{
  "image_size": 48,
  "crop_scale_min": 0.8,
  "horizontal_flip": true,
  "encoder_norm_position": "pre",
  "encoder_parallel_block": false,
  "encoder_inner_norm": false,
  "encoder_shared_expert": false,
  "codebook_size": 512,
  "beta1": 0.95,
  "eps": 1e-10,
  "batch_size": 64,
  "epochs": 4.4
}
Rows from block 11 of the encoder of a small image VQ-VAE, named by matrix and row number. Rows with one number within an expert belong to one neuron, the router's apart. Each number is 500 + 40 x the weight over its row's rms, rounded and kept within 0 to 999. All counts start at 0. Numbers have three digits each. After the name is the row's rms in percent of the matrix's.
Before each expert's rows are labels from the 100 images, of 14976, where the router gives the expert most weight on average: "strongest on" is what is common among them; "colour at peak" is the nearest of a few named colours to the mean colour under the peak. Only what is clearly more common there than usual is listed. The data: reaction-diffusion patterns (Gray-Scott). In brackets: how many of the 100, against the usual share in percent.
# router: router (encoder.blocks.11.mlp.router.weight, 4x384), inputs 165-219
# gate: expert gate (encoder.blocks.11.mlp.gate, 4x384x384), inputs 165-219
# up: expert up (encoder.blocks.11.mlp.up, 4x384x384), inputs 165-219
# down: expert down (encoder.blocks.11.mlp.down, 4x384x384, transposed), outputs 165-219

# expert 1
strongest on: cool (78 vs 14.3)
colour at peak: cyan (36 vs 1.6)
router.1 103:466471503427499488424524507483493501553471511532566531487500489436482523481517582433549561502549484474472535541514555499460520517540487495517483584453378505539495556
gate.0 187:507473528482486510530448514476192484504490490490481516531516498512477520503457507511502494545485487501507507466467480491514509513504505525542491530504510519505461473
up.0 073:543462505533443541522427539472512508504529473505512515428512504486472537494543505509470485505465586516545422467525482465583552399455475478493516529385516547545482493
down.0 089:516473528517482483541482544507554531513418518507461458441529476497516468542514488525519503544546565547521446433583432432476522492507516562561473446473491509504541504
gate.1 064:551493495509501476509525518516510534533503491495517521595446521558389475476517515390506489513551506512520383523487493531492415455515491519513538460503480502443515538
up.1 104:439533448525479485528466499537469470509508513558485487465519493517625507510517545620472530485563458476488489514496525497506587486511458464481395513499489492540480482
down.1 094:455464510435511495486456471558418503489525464595470465512488491486532492572499468479500525564332465502511665536470509469432485443528469561490520500468523456487419501
gate.2 184:508486525495479515516425515477199469495506498487492516542512511504495497518452513511512480531504488507510505489472468490509517504488503518546485527504509502511475481
up.2 073:478492511577542501531482421516501506454510507623500498509496530529464524469485472529511511440509442438450554498516560522503510508515491484483511552535550487499437512
down.2 079:526501455598533536579473515537524515470488506524480503515537457524473518477520558474499498473470426475494433509499475573481469530526519470546494551548457448556499427
gate.3 070:420491467554427505519509532479506507471535481553469514502489498554482395417494481501524510495587463427540489439536512445554605451454461519513463506430482506545476491
up.3 098:565486524566483472485493564519496522493500485585507486406515511462604470492506520488473527516502516480541448610495474487433550478553485488482491501501532490513509522
down.3 096:526507484524627504484498494503513466530499525512578461529536481499479385429489537440507558472433394463514536582522444470511493530524464492469488486481490486475532471
gate.4 062:544469496473474509497489472489505522475571487491494505600493515577444476481523488483494516572418470481470572506540429487430478494492516486482502507528532485506509542
up.4 092:575471457484507494507510495526511514483512523565512503534519492585401454357469514481536487543512488529560579547540387491456459517460489501526539521559538492528519523
down.4 108:465557432491454454519487457459443472513433471489444498493478501449423491518508537474545595503486447562550502504479497543532482644495540524493534523455496510489509487
gate.5 071:481515502465516466540468472522515491490591494571493504427545516474449503532474473513470500465549560486552491468469517514480501499473456457470519498578502506526497517
up.5 104:431492499565481494492509472493469509485421488449512515473497542487558464492499513479489465456604580517488455521485499511430384572560473511473483531553505471527499526
down.5 102:487499478526301557533423460498465445525521489496496516408539454512500596496530504518537502517523492493448464566524491552488488511574484525539547507476504490494495488
gate.6 068:545519478515554484480532525464498494445513481546500532445506491425517527565485543492514573430419654568543516492492502549463475556567525478564495545536503536482457560
up.6 095:475467502466517471483478478490484500511475476555499480462530520464516521491448505524474597494426507554541502478491463491392550569497466468452537542370517519550459512
down.6 100:427482509487486493470483524522556544538554544580506534434520495525402448538494458489539507476579504518447515518515512487446503651561490531559441527520498446479500506
gate.7 069:582488517417527499486495510523484445487493509477522504531524508574404512554490474475500479512506469538503545489513490526520456493514466506544569509555475536471520484
up.7 090:598497500449502529552520523487499533509552557518435544520488497542479513576550479511494502434434423520511567516471553478573437468452469484517591535536503490503510513
down.7 091:438541505543478508525455509451519526554475499476539513462508482451532464536483573452479575459631471508523550544480522460523426497467518553504514447473488447466483577
gate.8 068:469483461553566491504475496503502481523435520433479512528480496433512436457508507536528499535489481515509582380509505476427496538466511519497432554538466509482544517
up.8 109:475516479428397520508491512479482511472527449518499502605497515528484516483522526483482502474456530505476513566545515523509490440478494535515433499468481452501474499
down.8 095:491465498488495483496493519456506502495513524509532463516498441518542559514446542488472457557414529513558406575536454494449497530456522507462433435507511510524495464
gate.9 189:510471532489516494512420505476188463506502500492473525547509511506496491497476504506509494526488486500512510491474479499502537489465500518534487530504505518501483480
up.9 083:501537514527472503510497512519482483474455532426531536468510509507487580531517529487496492485589494489521478427511521499560468625545540521509470448468487458475486510
down.9 075:519527489484566519523463538458525568471557503471486535469544554493430566540498521503502478507481504498472619537501446535493534473454522463500470471515573476497511501
gate.10 065:526493477522433480534512495492483499480583493499490510458498469492456606470506468437500503455496554542583494607500498504525434535441518476521501517400490522485546573
up.10 102:469488500435407501509570504497484518510426529498518511457497520544523516562476503543484479489553466511467505484527526489471438535533519527448517530595521451505485491
down.10 094:483463487462542541491458473497453491470556468466524462468542496373529581493562482478507536518432589549464517507536527552487487513485539530563412465483505507480528457
gate.11 069:391503504536420505482514526479515497480499471543474489493509504463534516483530527515528475531586507488572343429497497512545559549432488528509424489454503480534549519
up.11 099:390502463480474495518492516495512509476502516510550484478557529480479441424471487548465470527603534460582445506468562502542488508442472451508432544586475502548535481
down.11 104:475471507562550528515571513533559541513473490527506532523471485520564469499479491547524479498392557518444510464420499484546478549475526515488428536565436434497493516
gate.12 067:396509528427565509482484529505491456473508525656531493624482528498417422477517523562424529430544462510499449524480505442556518599554510529495449535536532508525540518
up.12 110:447512485480512510537466509510482491490428486610504518561497476543417331493491498517494500507554505506499479540507489520555535547530481507482505497533538512505531461
down.12 095:504493465516470480534528405524487506526593478478513494456502531539552395478502537509550452528483555480512526548504581516474452577581518538516522495438451485459466425
gate.13 065:542477491520501507452537486533494529484464503475490506451553513535530547505543505484493487429432566564497502487510497495453484504525503493484495511565562441507529504
up.13 110:477495493483438506472516488506546482468411496423497476575530492517499645414547447493499523538446462485582538470462455462557440445534494472477549506573477540461487509
down.13 092:519490565487492542502506492468464459448523528521435517523552539475583517520452495573514496512452402493506452431483490451530470557515494444537498496442495544540522507
gate.14 063:449552541519570520485516489522503510539524498531536456498474506459481569460489524497539502532396619503496577532481522491442342524542525516469499518431509516482445489
up.14 089:447520522510509505498501539503509510466508479452492501537495491485547406562523504477447512494495377557501536462463518535515517530495542545504455532545542498548524485
down.14 095:438509461452479504574491498499449513527517476526561537507538479519468548453501538481491495534601487498501525509488564491522511480536490524489529546504485447527496514
gate.15 064:542498482556399492520512507520497506505519541442509558431519491490461487486522478520474533542412548519536447439485478545504554588580526510498458546426531525506475521
up.15 111:418516498567494458498472502501522491504395521449488505480478512471513469476524487509541501573479531456538453479476486535537510566424516517487493545453460511500481531
down.15 120:555454447525488523572518482507523471476523523502474468462448503532547593508514526433493484491536439527521539558490573513533503469540504563541532500437523488516496530
gate.16 189:527488524471528512505430522460192473510497508515488521521496493480500499507461507519506488515465497498524516497461488501486523494468502515541492507529510502495471496
up.16 087:484489528432600508481488486506509463513517504492489469500498502480538510415547509507509565500446455479514493592491461529497487508441508505493459451580488479495503504
down.16 087:442547531485541446548482541498477491476535454501492551537496500566492566564468471500514516503479499544552500449483527506464554536515520493506514480547539485408491490
gate.17 067:528490486484585477567545470515477466485538495469513457512530505438531565407492487485466463523430594429493459545456471460429464524478496470497457506591515444468490526
up.17 101:451521489619412483546503524483471475461420486446498470504498516481528494518486509557512457432529524549471397456493489518514410435546499538439450507497508544476531550
down.17 098:506491511437541513479524530541487499501491554532492511426491502480485465474547462504498462511520483494535591481551423492473474549501509514522522511564507516434499487
gate.18 077:570469470531413529524506465526529475515531499453484503499537477512434547487514485464512453527433536494490472524526444540495400453385488506511656486596502551501503515
up.18 097:557506539534449464495490490502510491481457534425513504545462512500495527534486548509487530434400461509499589430501495477547423483517519488542443503584485493508494520
down.18 095:515549505573450518516484455505457536518515481552474504492473511511469454549543491562528559530487481491439464539525519470484544386520517537511511505499546473491483513
gate.19 065:523492494540391463548559510508484503543566520481476496492503450498354517586520530494487508419556481547504467455523523512581505567448505506460575521551504468495515508
up.19 117:458515508483604489510475489467524486505446499550484510589495470514463431460479502462505520447438339503509573633527503492516424585468496516512546508490500545528554482
down.19 096:467471455489603507487524502475531451533473539526503501431461526540466508549502565451508462483489432474533478546542524465558493597465497557517488500459575465486490492
gate.20 190:514485521507498521530443510479196442500493489492489504541508507507489495495475495516518501534497503498508501513466474503499525487486495520567474526501505503497462479
up.20 079:535476536532511494493456493545487483505500473551495476440516492517529570548496452528502494528456447487558490476488509488479423551525468511493504521565532481518525507
down.20 090:463506485458539536497454616516505493480528480537506505507460519439391529471492471557517481463436434503510474521517446499485544511480476482444510487517517549559556542
gate.21 063:468477475546495490522452512493480537456449541483493525518503521460481529525466469538517540558437452539546439386531439489551450465517535450440436532574435485505517492
up.21 092:473553494533559498473472471486499512492512472548468524526495522415462437465493529533496516543599535513501437541506523483508531501540509513522429519459469425532476474
down.21 099:526479526470402467465515548502393465500512479483527532495498479504501538533523485532483472488511475473520566576445490505437521606442477513485521428552443491498454526
gate.22 186:523471529478525500523466491465229488504486505492499521544513485498497486517455523504503494502493499497499514486452458510488506482482511533542507539506498517478454492
up.22 081:519516515479578514489557495541509510441615459464479541551462559578574564447527466444491505519502457562404528583500520489449523487471555530487499522532524467484503510
down.22 091:499427474471501533489484457541495503530497540494521540522529479489507568476469489530483473515524473435520483530496517555531570440457506543520455544613510565559515450

# expert 3
strongest on: vivid (64 vs 14.4); cool (36 vs 14.3)
colour at peak: blue (79 vs 4.4)
router.3 105:478499485531420502446462479478526512566483548434547517465474467480494542501548460525516530449522535501475510527514535507520484467490542512536497600573367487521475579
gate.0 054:459537473551436529531538503486524465536457499443499520520541510527423549453454535480545440492563598514482433513496531503520475544441498467492519524536473496519472494
up.0 093:559489530450525497444530568498498486453497509450488499458514504520459485536513460533518525482506552524513572359516469467564509458489551522528499530493515439499494529
down.0 093:559486485486441482535471511499454482489549479527511473527446474481476523492528456493493498500645459502549418448498429497507506517524509463521536484443531477533477527
gate.1 057:444522504515436483489434552506528503524556459460473479434504489472470568565504481449480515503434475500497437473514498513492472471467534465474610534417487522523505485
up.1 096:500499484504462525502489466510505486489490515431500527586477506529446483462515433494530488563481537519532583599493537507483447481477499513521450460470466488540539454
down.1 086:463532562508354477522491509541480501518470470484450458514471471464478538538487497524563564527348524470484525491513500466459511445560543537552486472524542507415534477
gate.2 057:482461495518594510514489509506529538481507503580491486564500498484442609475485469501494497461448418533484513559519473484505556601450532507458460473460558484484528469
up.2 106:515535505444526500505499487514492515525461505531523502524467471510458580491519520538540466464581403534462494575490493509514540526454516502511479516496529435510519521
down.2 088:481523481436489505548534460501570540502508491497449509502498478511484491459506465491523523453477506481557492541362490503549496402463533488535544498497504529494531468
gate.3 055:478547473477539525461499509519517520523492471521538503526497525568520459466481487485568505523604520495460412487464526491495531540562447492556473480492482494504497497
up.3 094:513526499433499505570540493482497530513512502460527490502509501501466571493520466524505494421512511503533553424472512505543547497476470514504556538601501485488521532
down.3 106:390520499555357465467528499522461468504456443543511473526511451430435400527496529502483496499510622547549467489495455544479485525525496540563514496466513524465477490
gate.4 057:470494504483465484465554494506524447480517456363512434488521479560533390524504476500485470552553473468492453504474483503628573457520493501544532512561468457490454461
up.4 096:545511489477511528474513447516503537520537526407525475501539487513471448475469484584525489492558535442533465560485490508550529489469467509464512503534508493494466484
down.4 099:438536489505552503511455502487433499512480537480467541504485464494544460460511459421519522449542565457480487592529522527495522449505514517501563483513515541521487541
gate.5 157:501482529492537513513470510480212491492514476505511526523514503528526490500469517479515513504444480494533541477441508476505521488464504494520508518475524519512465466
up.5 083:492536549482506501469472541511480544515459484454526511487534500461434539498512526477524465465576462534485399524509539527471523623501485529451438447614512515495487502
down.5 089:504478524544448499462545442458486504494546516535501526563541518515424452508480538534549527495496526473550528592482480486487477578619451546522510497511491478521490526
gate.6 060:490479516564473515488466484511506466541591503471499541499489482535470444592517501436492449450529592497518343511530514497499561534473507485486503452432523499495546444
up.6 093:580537477535535513508470510503472503445566543540498514427524534545538443478500471410482511479444561491489481540470485484461612455515542488534625520434442488521483518
down.6 096:481479454516574460517522500516538507479426469493506494438531452522482453486470494510534479460556415516532493416530490504577516471537505500486437460501549495521499458
gate.7 055:527498457486441482479523505532502460540490521455532516518534531523502541449469488471496564489441460530489580496488561462559413480512470508534542490517550472510448495
up.7 094:426497504436649452529539527499509476505472498552494519475467501467526462594460510463476413524526600501538335505476479491450527520480461480502575589633471500488476528
down.7 091:473464512523477503469561475521453477461523497434509509532491450452477528512477491494479509602577586475509486475495523546449503574539490546499600515536518457513460563
gate.8 057:522486550498464513456484527479526484494545481438492477498500467521583502439493532475507443527493572518430522503498533475451541456564516499500513575397496498463452492
up.8 099:542464450556415496498524469493490444485498467540492516556523467475489442436514491522508535502476558433530597472502493508429482471500492500475443491533476486514516462
down.8 097:478456510443467502535472551439535526519428424496472498489470481472493541504418477476487534481529642467464456464483524495521465451506465497465532497464568560492507504
gate.9 050:530515497555505547503441480481505496454555515445496492451509521484521403537482492489475496470487564547491553447519490538501551530430508516446554521509482472489483535
up.9 105:485496486526502530524526534507511464499474529477503507521563499494499525384497518455508479488562517441524378627486480553444492549542516482504492537468514503548497520
down.9 087:481537480465501501494535499519487544549479442456562462530474486568489522582500454507505478483557488431502503447425474491554494442464477562470497556526528478463476511
gate.10 061:495477523484495494525458487526514472493411488488491495539457508494432511453511497563508486577553558464472568446545450516584489569510472488512494499571533475453513523
up.10 109:477470484489477500515529474483475498503430513541519527553473540499487548494495526515504495551502502517552603453548452482504483597462447497499434490596530460442463525
down.10 094:516504493557569489441489516487498555522502526527459544482436539481461414503498445481484481455483473450459557617549510509483544512549532525498502530508530516480554511
gate.11 058:488460493527468495501413494490523490535408510445518541580517495492460474461572487500497466502483440465502523439495477494617453462505518483479506470529530517529547528
up.11 105:474514480472573484510432547460492436494471509579531520488480474495552452511478476491506567507368420486502531469514512498493488564512491523526541550499497564483498512
down.11 081:553553539484451474456491496468538481424485463506464540500505491501499457517496423546535507542500394504509479477490494435509505489528408534485491499494526522468456453
gate.12 063:444493515502494482460475530533472467530516510601475504489478513431554501478449503503480477495628460519487495554554513512428561614558519476498434504451530458524482527
up.12 091:463479517565515535494486488539519503479490529483481505480514524521510520404501505516472488533617482515523430544507466519531534474552543500498434472328485519488551509
down.12 096:427479513459671501466454503469539549525456516515490571491537478465477499517487498575504442520454478490468525458538479529489502488489480504505477501565463477519501549
gate.13 055:590518525453403469478478506515506501478561446504536505463462457506439584500480421484517464497422491497504529373547532468497471392559441490482552519506489485501518488
up.13 087:548526513503521467473520473485502484493478470504546489447518498464418491576493485509499462466402480517541537487504535477533487513479459521440542499571467488435494491
down.13 089:451437494501577493536495492491494519522476499501435568441510519524481511469512488504546457562460477486444503536532489486491515397502519477498497547434520499516559544
gate.14 162:519481519501513522517427507477167481504508500501496527536488477523500484516482506497505534535496510493524482508482481489495561511494512523532483519495521519521459493
up.14 065:432517529485412476518494479536512465437544520488506497620456568492465406391484518567501528534487530566474505516487461535528484473457510496458452473444498483496470506
down.14 077:477471484508561502495469445478591486522469474521496500450567487475501521495493492535520526578426512481490526520567517537538579425553465550514449463450491479499494532
gate.15 052:526516470563472499493448524501485477478467488423472480501514473488422528550515543523521529437421443433551530475461489542504454444507474477526501512546445557530467502
up.15 102:417512501526529543469485479508515532494464483473492498456487480474472416440506458459534486507505538539459435567499524498442456458542508527520512501388508518530496511
down.15 094:503537449490486422504486462488515488510463551525520529538481445468534548535466500510486474494508523453493578544517544446540516489559529512483479417466488458497484518
gate.16 155:489474528504528532518472510480253482477501495483503515512516500544515489507482521481511505497450497494547521463463503472490506490431474501531529495478531515513470470
up.16 097:490480505545550521463496485506499472501534524552459510523453445468524546463464507437477576536419484483509591547509488496492508414490527496503566508383481541486462492
down.16 095:509488530388498427548553478506435467466467469429485479535511465524524523506485512555459484452548446482556517483501457461518587461430530493485508508478499493565423498
gate.17 061:526478539540497516519499501493515545489584477513529525501506494506486450495469507537496528430415649483488406625523507515510497438470516493484526493539509488519492495
up.17 099:495486516551445459513496482463498560497602493526481493471468467454438402481493502525500517491510642477504375620452497507477397502475520481473520541591520490490494465
down.17 088:500505482541495531524422516494569485519440481556518582485500492502492465560489432513509492474488513504422542517507478498492483500546488529588569493416533493536458526
gate.18 058:547518461474572484493560493488503529503499484465492513556492479471460495521469461581511460446492321530489636474478468506516437453466473492511503517436455563510469504
up.18 096:566500500493477516517514485533507517527553496527531518478525473484460484502485509384510453441483541524550582505474497480484456509436516483536546501595496554478514492
down.18 102:484492494446541502544487567504484507467499501477503475539529452534496467552500534572457538505477448504509530559462477481492430534491550513484428540565584515499540525
gate.19 058:499493519481506487480509509528518524493436517414487514571499499498478554421510492615496498545561517428544398535550490486547538494565549506519394522571468453515563497
up.19 111:535509458441530543520518473512475467473483485490494467510467503494524554482498492551478512501393504460485505520444485501497477502541452480518494542474478508520469474
down.19 091:546464519521462463518484489489612505509489472537501558493513451510545504484564543444470518475417484512462435542500511480544504482435543491490528506550481530541518478
gate.20 053:516480498431518511573456532516493502474480484447455488574486502514666514414489462563468488489536476500481575486522457506569514566432459513470469491380522489496533547
up.20 092:517468511536487476512499480499490469488477517545567503520493498518491493533516495437519483508456411491490561474492487514430548415460501476519504502446514475517494515
down.20 093:479539534489541480519554481496569581539507499597464555531456448528551391518490485465495524473446518495389429480505489462454522567514544489569472468490548518532572435
gate.21 057:521520510473528524491509460514510478486541487495496523484520472503473461581510461448469521487512405448486542437492587499564459471507496508489535500432510494531526476
up.21 103:474507516543517486458520498503501513482465514478478515516524506531606568543494534531508456467612451506482479442459502486602495607465501510529470459567506525501510522
down.21 092:547500524475415515524505543501483462509475475479516503515485507506491523524522483502484475559513552438483489385488508447497451530484483495539554526508505489520485539
gate.22 079:573509484535500473508458465490487498525625512550501504496461507540422584521475460449492559556518535480471417514506547520544561481511534503519530515438487519443522495
up.22 135:461501488449544509516476515480492478482420501471491497521526488389571388419506531552474451446502488511529524491467485497484381522441501516501489538509478459530471499
down.22 136:544553491483474495495546478564438499481575475522492485503415495552530581540544474511480552504440620518460499520484524490472530493544531481489561491458488512440511542

# expert 0
strongest on: warm (75 vs 14.2)
colour at peak: brown (85 vs 38)
router.0 089:547440551550499516483539536474453554540479503460590552496489474535454539519499531448566569490519527514467591558498512431500500548515540511515466532523447507474479479
gate.0 165:502490492487518506520422501481196476510486501500497501525507506508502513513490512509509508549471499481516512499478500493494558484471507506535485514491506506525475497
up.0 072:537488469509422492533504500501509516535548570460482509522504471481442572608464538550492435518543520437463516512560551449576459532450501551509492554549510558466507481
down.0 087:445548518491417441470501480518491501496449529473428446475456558545464455540532480554566569516509553494468407528513512512507529509531507460539537499572467444511541479
gate.1 061:529481502456507494508491481453506497486584489587524494522502492484401511599512513467502518398581498478497490601461482518450427528606578520500479489524516503437485474
up.1 099:502515491477540501511611492500496496497555484498506486459458542474569587473501538519558496495500319493447404473502517475543456395564502467556462513508516498569492490
down.1 096:505511500453483505459506494492502515477563501469483456497467505525539451485443450482478513576552450546474597469427538450506556479490593469528442476610549518469499521
gate.2 064:523491551593368500498523508502513473549459486499490490494515529522543544518487440511509492479490580507532523558502463532502444649494500522504433522544494455483478494
up.2 111:486471473433596499472446479511504495488531540471514472479511502560475527585486506470475513491482400478485528478466500520567601405536527501520547500396513532527506491
down.2 090:461480535491581459477486500471496464480531491479498464526449497504501358580466538482499480473456418525485478421472535446510570500489514468492518448503472521506513548
gate.3 070:539478514630519491466513501461521472499483494519485507571493488554514614531487479506495536512496498537501448513465437503450453549524509497489438530437535504447512498
up.3 117:565529531575528527518539492496504450497498486429477492548492514539610647523470508518530523495491418564558515451465445519496482541536531503474453515485513540454488488
down.3 122:431476494523494465443490504489577474506475486515461501430481495502419439473465495545503480509505475476497499541564506525459540548478458462516481472464469458504499508
gate.4 057:497509548481512479493538507484483487543409454531522504480521553497465481543480541585515534485612506463544475532530448473493482458521448473502552512448508553478509485
up.4 111:484521487407442500502536518481499500494482502439518520547480508495463552471484460517505468533557486539465571504512493506415356485510493506497552517597526487466489547
down.4 090:553418493482478504512485502510607471500547452519521480527517514515555484530449416409574499565486456508525522481504496507453497567518512488449426541480507459449499498
gate.5 072:431478495507516490484490498527465497511463518452510529466485441495544469379501454452491467571548531530510509421509452436466505468479521524435387483534517429524535504
up.5 116:434511497540531490482510476511509496484512508495506494518496504568417550529530484413467487523459409537496567420481478489394478505552494571518601524326489470467511503
down.5 106:512515524537604476490538554491565468489529510525508435535500454486498481520497573452476505476406531503485505487468531561467434440548486557525576497476441510439475498
gate.6 068:575511487511404491481484483507504484525573507418554504573497520511509607483500511544529433478510500470506536504445580528648483486432549488514439509629525531552448513
up.6 117:487468492591516519469403495489503509503509506466502534563486539516508579515527495517507496518504605410482521557495567500651517429495486485525345507454515461502486482
down.6 106:506466469523382512504564454494498512576489508488502472485502494558502485517475534518449493459459502556532499463448488499492513561442480445446538485527552530537478506
gate.7 068:433491520434616507529500514486505481495510475614524471420490505472517436521520498577489527482548450521524389546509475519463467464497524480537456484489497508471489523
up.7 114:401478505503649500498530490511501482530470491634508539531497488446546512550494488520506485494590437534526380582473476524475505529552491448524458461510500504546491496
down.7 099:498540538536500497505523518510505543458457556502493576531533532492453546528468523474508498529638482555508561429495565468474505508502525563489523521569478496476469542
gate.8 066:497497499458524470488561493466511479502550494493506512492561521483540535491492515487504450566417491526479510530475452496506388535513506509512542502510494527464482505
up.8 124:496515497537477511493417472529497515519526480470472533430480510524472550526508465479496595483563442444524451506528562479542578478607526509528482497435495475486498525
down.8 116:495511566519437530474464493505449538508371494423534522522527482490523542462523493477517537470542545522524459515495436437512472501405490531481536487536483469513552471
gate.9 072:481480509545428503499505501494466504489454502453502520486488467492498517513494475483521510561479510555487509564560457481520432494532524504527478500573503494488518519
up.9 086:473497495545467465536547464486503526478506463498510489440504508482612637487518479550499555523506448551464470473533430511549502565532500481484525467555531436494500517
down.9 093:550494532565398503482479465525488508511506512494470473485525523564460515515475502504521508512562396487529478442526509514573465579533503559508497459562464523484545529
gate.10 068:471514513480506466471528501511490454506413518452477485491521479493546552447472539450495544519437481539461441496471491472540479420524549494501417514479496529484499512
up.10 102:515564504495354526536552479476461477466484485451462468498519524464483532479498474476503507519512408533486523459495488531530492413638470495457411501552493507497515509
down.10 096:448516493504549541457519524495521531461471496449453479502558481430541372455460529427498514484468438448492470513467499494567473450526467474493541490510532547555501509
gate.11 066:507480479584447552511463487505497482438503517420509522468456499457559579519463469478525432597452546531457488400524539497452512394503510514491452517606508483492461491
up.11 095:454527495541517515478513499463477477475468490540497515511485534470504496459502495490456579474551586456535418538515523540524499511547475491500503481442512543477518515
down.11 102:514510526494403464481512555517477464530568483523483522502518499525494480523516479475515525548482626458520498479489523476504517453598505484493526487478530520430501486
gate.12 060:525487446421493495503587487518498486495442499505557490467554514540573572519488547563520471523513386528468392488516455486561509469508499505516445482512515501495520460
up.12 108:484495491430550512477496527468511513516564501470513506463479486516435477561500486444483551509433487489530515396476498510548492470472519505474544510381482485477524493
down.12 103:451526525506476528531540487505546524411468510444521502438429505520485516461517544480509504443421414503466529356456465504587497488513500448543492515448422491502517482
gate.13 100:453548470439505524516448511523466521490478455494538475490550536454565396466519542537455441539603416491426462444502483466559485482466456467463462462523521477525543474
up.13 168:564474506567496463468550483506520452546496553496455549510465475564482600492510464435529536473427571528556503533464495513479521537514538553530541550451512500462456525
down.13 233:532489492401602480470566495489476479476481492512481507520495529441563427503496559496492456433452396511544560404466534507533409393475491529502557516530510554513484518
gate.14 067:594512525531496558513496428505498502499590482513504493528522521526518467467481406478490492528435467526465524614524486482432479513494486478454444533448515422454508460
up.14 111:575489502539573521515474472496472514444647484557511465595476501559548491489479515522508446565446505534470432564470516496468487496500459502459414500548531498518544492
down.14 102:490480469463492525470460493472494521513518518560474506488439523476446508520485476505463528497611555430502587542518544531515509529523526493504490530505450494464453588
gate.15 169:511492509472553507518426513474203501504505503490496512507509478525500488520499525484525502529469505511520513483458492494513544483493508500542500525479495529521469497
up.15 075:519481507438624524477540486501537531428522438534513525481517506469531334501546507507540515498512526546521568515457445514469430448546533495437464505521501440508473498
down.15 080:524511523542482531528481448440507560443522466509527488556490527491484350497480556469461571457368414504516507551443499497476457576474533549563582482508473485485470505
gate.16 160:502514513494523525514430491498197459503501491503484521528495509501496494501493513500485521544473499491511518509476487494494544497471502506532479505493508520516472499
up.16 082:506489484534557494483531453541482466493468482510473450522464458509564382413486444481525529540460467551515504499469400474508484470441538501515503515518472494494500491
down.16 088:574604573533495508520476542485478547537534473509548506549495495565546483499526526507438485470507439509490557504473541504471475516514508528501583524460507519474501521
gate.17 051:473513451517470463480469503464497524520462482558481440490454511537465479524484534516478515470609592473486420550510564506506530475570534501434485508531512513515512460
up.17 087:541537524479560503529498522521512456514541527460483464491520532446588511543509526606499513515557404550539456490506513491494532473532490483545515480414506513465508460
down.17 092:480486471528582517476433509511493473565468491441498490471518594456553535529501545508530429509412461509460547502502445440529525493505477516518428397419478494568499493
gate.18 166:515480512473553508532422507485203480493501496496496519511501495505503496518488521484514525528469505485527516511478500495485529493483510508534499509481492531514474510
up.18 072:520508530483539524480451498525494546486550553552522516445491499468459507593515588554507467539432573444518547530555469515489486491521530497523463502552575524514520497
down.18 085:420519542529453506508577393515555541483459471489546457544463546499530435487474506457541553507520407509476443604558433503476533621511483531490478496552482522488440491
gate.19 170:501497500485524517515438507503215474497483514493520515522502495510479506507500524499505520551482505474517512487474488492504567482475513495531496526487509525534477517
up.19 076:499497462578541498589495503545476473591467472542536442527459501540465455379529453501537526482440440493475498467491472502542506512564476521535508478509446448545508516
down.19 086:554547519540435509484476490466585563516550489464584518520556453485537587480440517427540538487590506466562525493561489509493435487540496474466563509419520515546484504
gate.20 168:503503495495536506505398495486184478507501503495493508523495498508485511512499512493511505549467504482512510470491502487510562508500505510528468497506496517527485501
up.20 071:478493453437568466533400569538523517513452551462479516577487483421510592518535553460503491530470482383445491555497500503534459507487532554498439466507503544541540490
down.20 084:504503538545410556423453484513508518475499531481442518476525475494435561423531470478555462539462500453472547442475439478511505451489482534535510489489469514507559552
gate.21 067:490518511519480503486554515497499462498475525469518543593500527477534573442498525436518541444550403479518516463526445522511491516537492547512574527427503534436480512
up.21 105:506493513520434519516417499507506528509560500470495494446499494504464464560460475531513443543458505558507463474516512516517533455543512501496446464585488470531517502
down.21 103:510484499490504434466491537470433497514538474468513509528458497463502462490532497506478491444560467523502540474478515485521459550376477481486481514495482529505512526
gate.22 056:526511526426596500504461494435494463525519486532435494517500471495445430459444547549518506607532420529473505533486399455501463434525545480503414485536499535476490480
up.22 101:527518486457519485511514455486512502524486467498504533522536504510614467518509502516535504528456521524537471440491477483577556527404473487484545520392487514518535502
down.22 089:507453479480393501464486521510458507479512430532501568458552523560522530559554477526515520525383524489469566494580513538434502572446500488454499522511502492473524474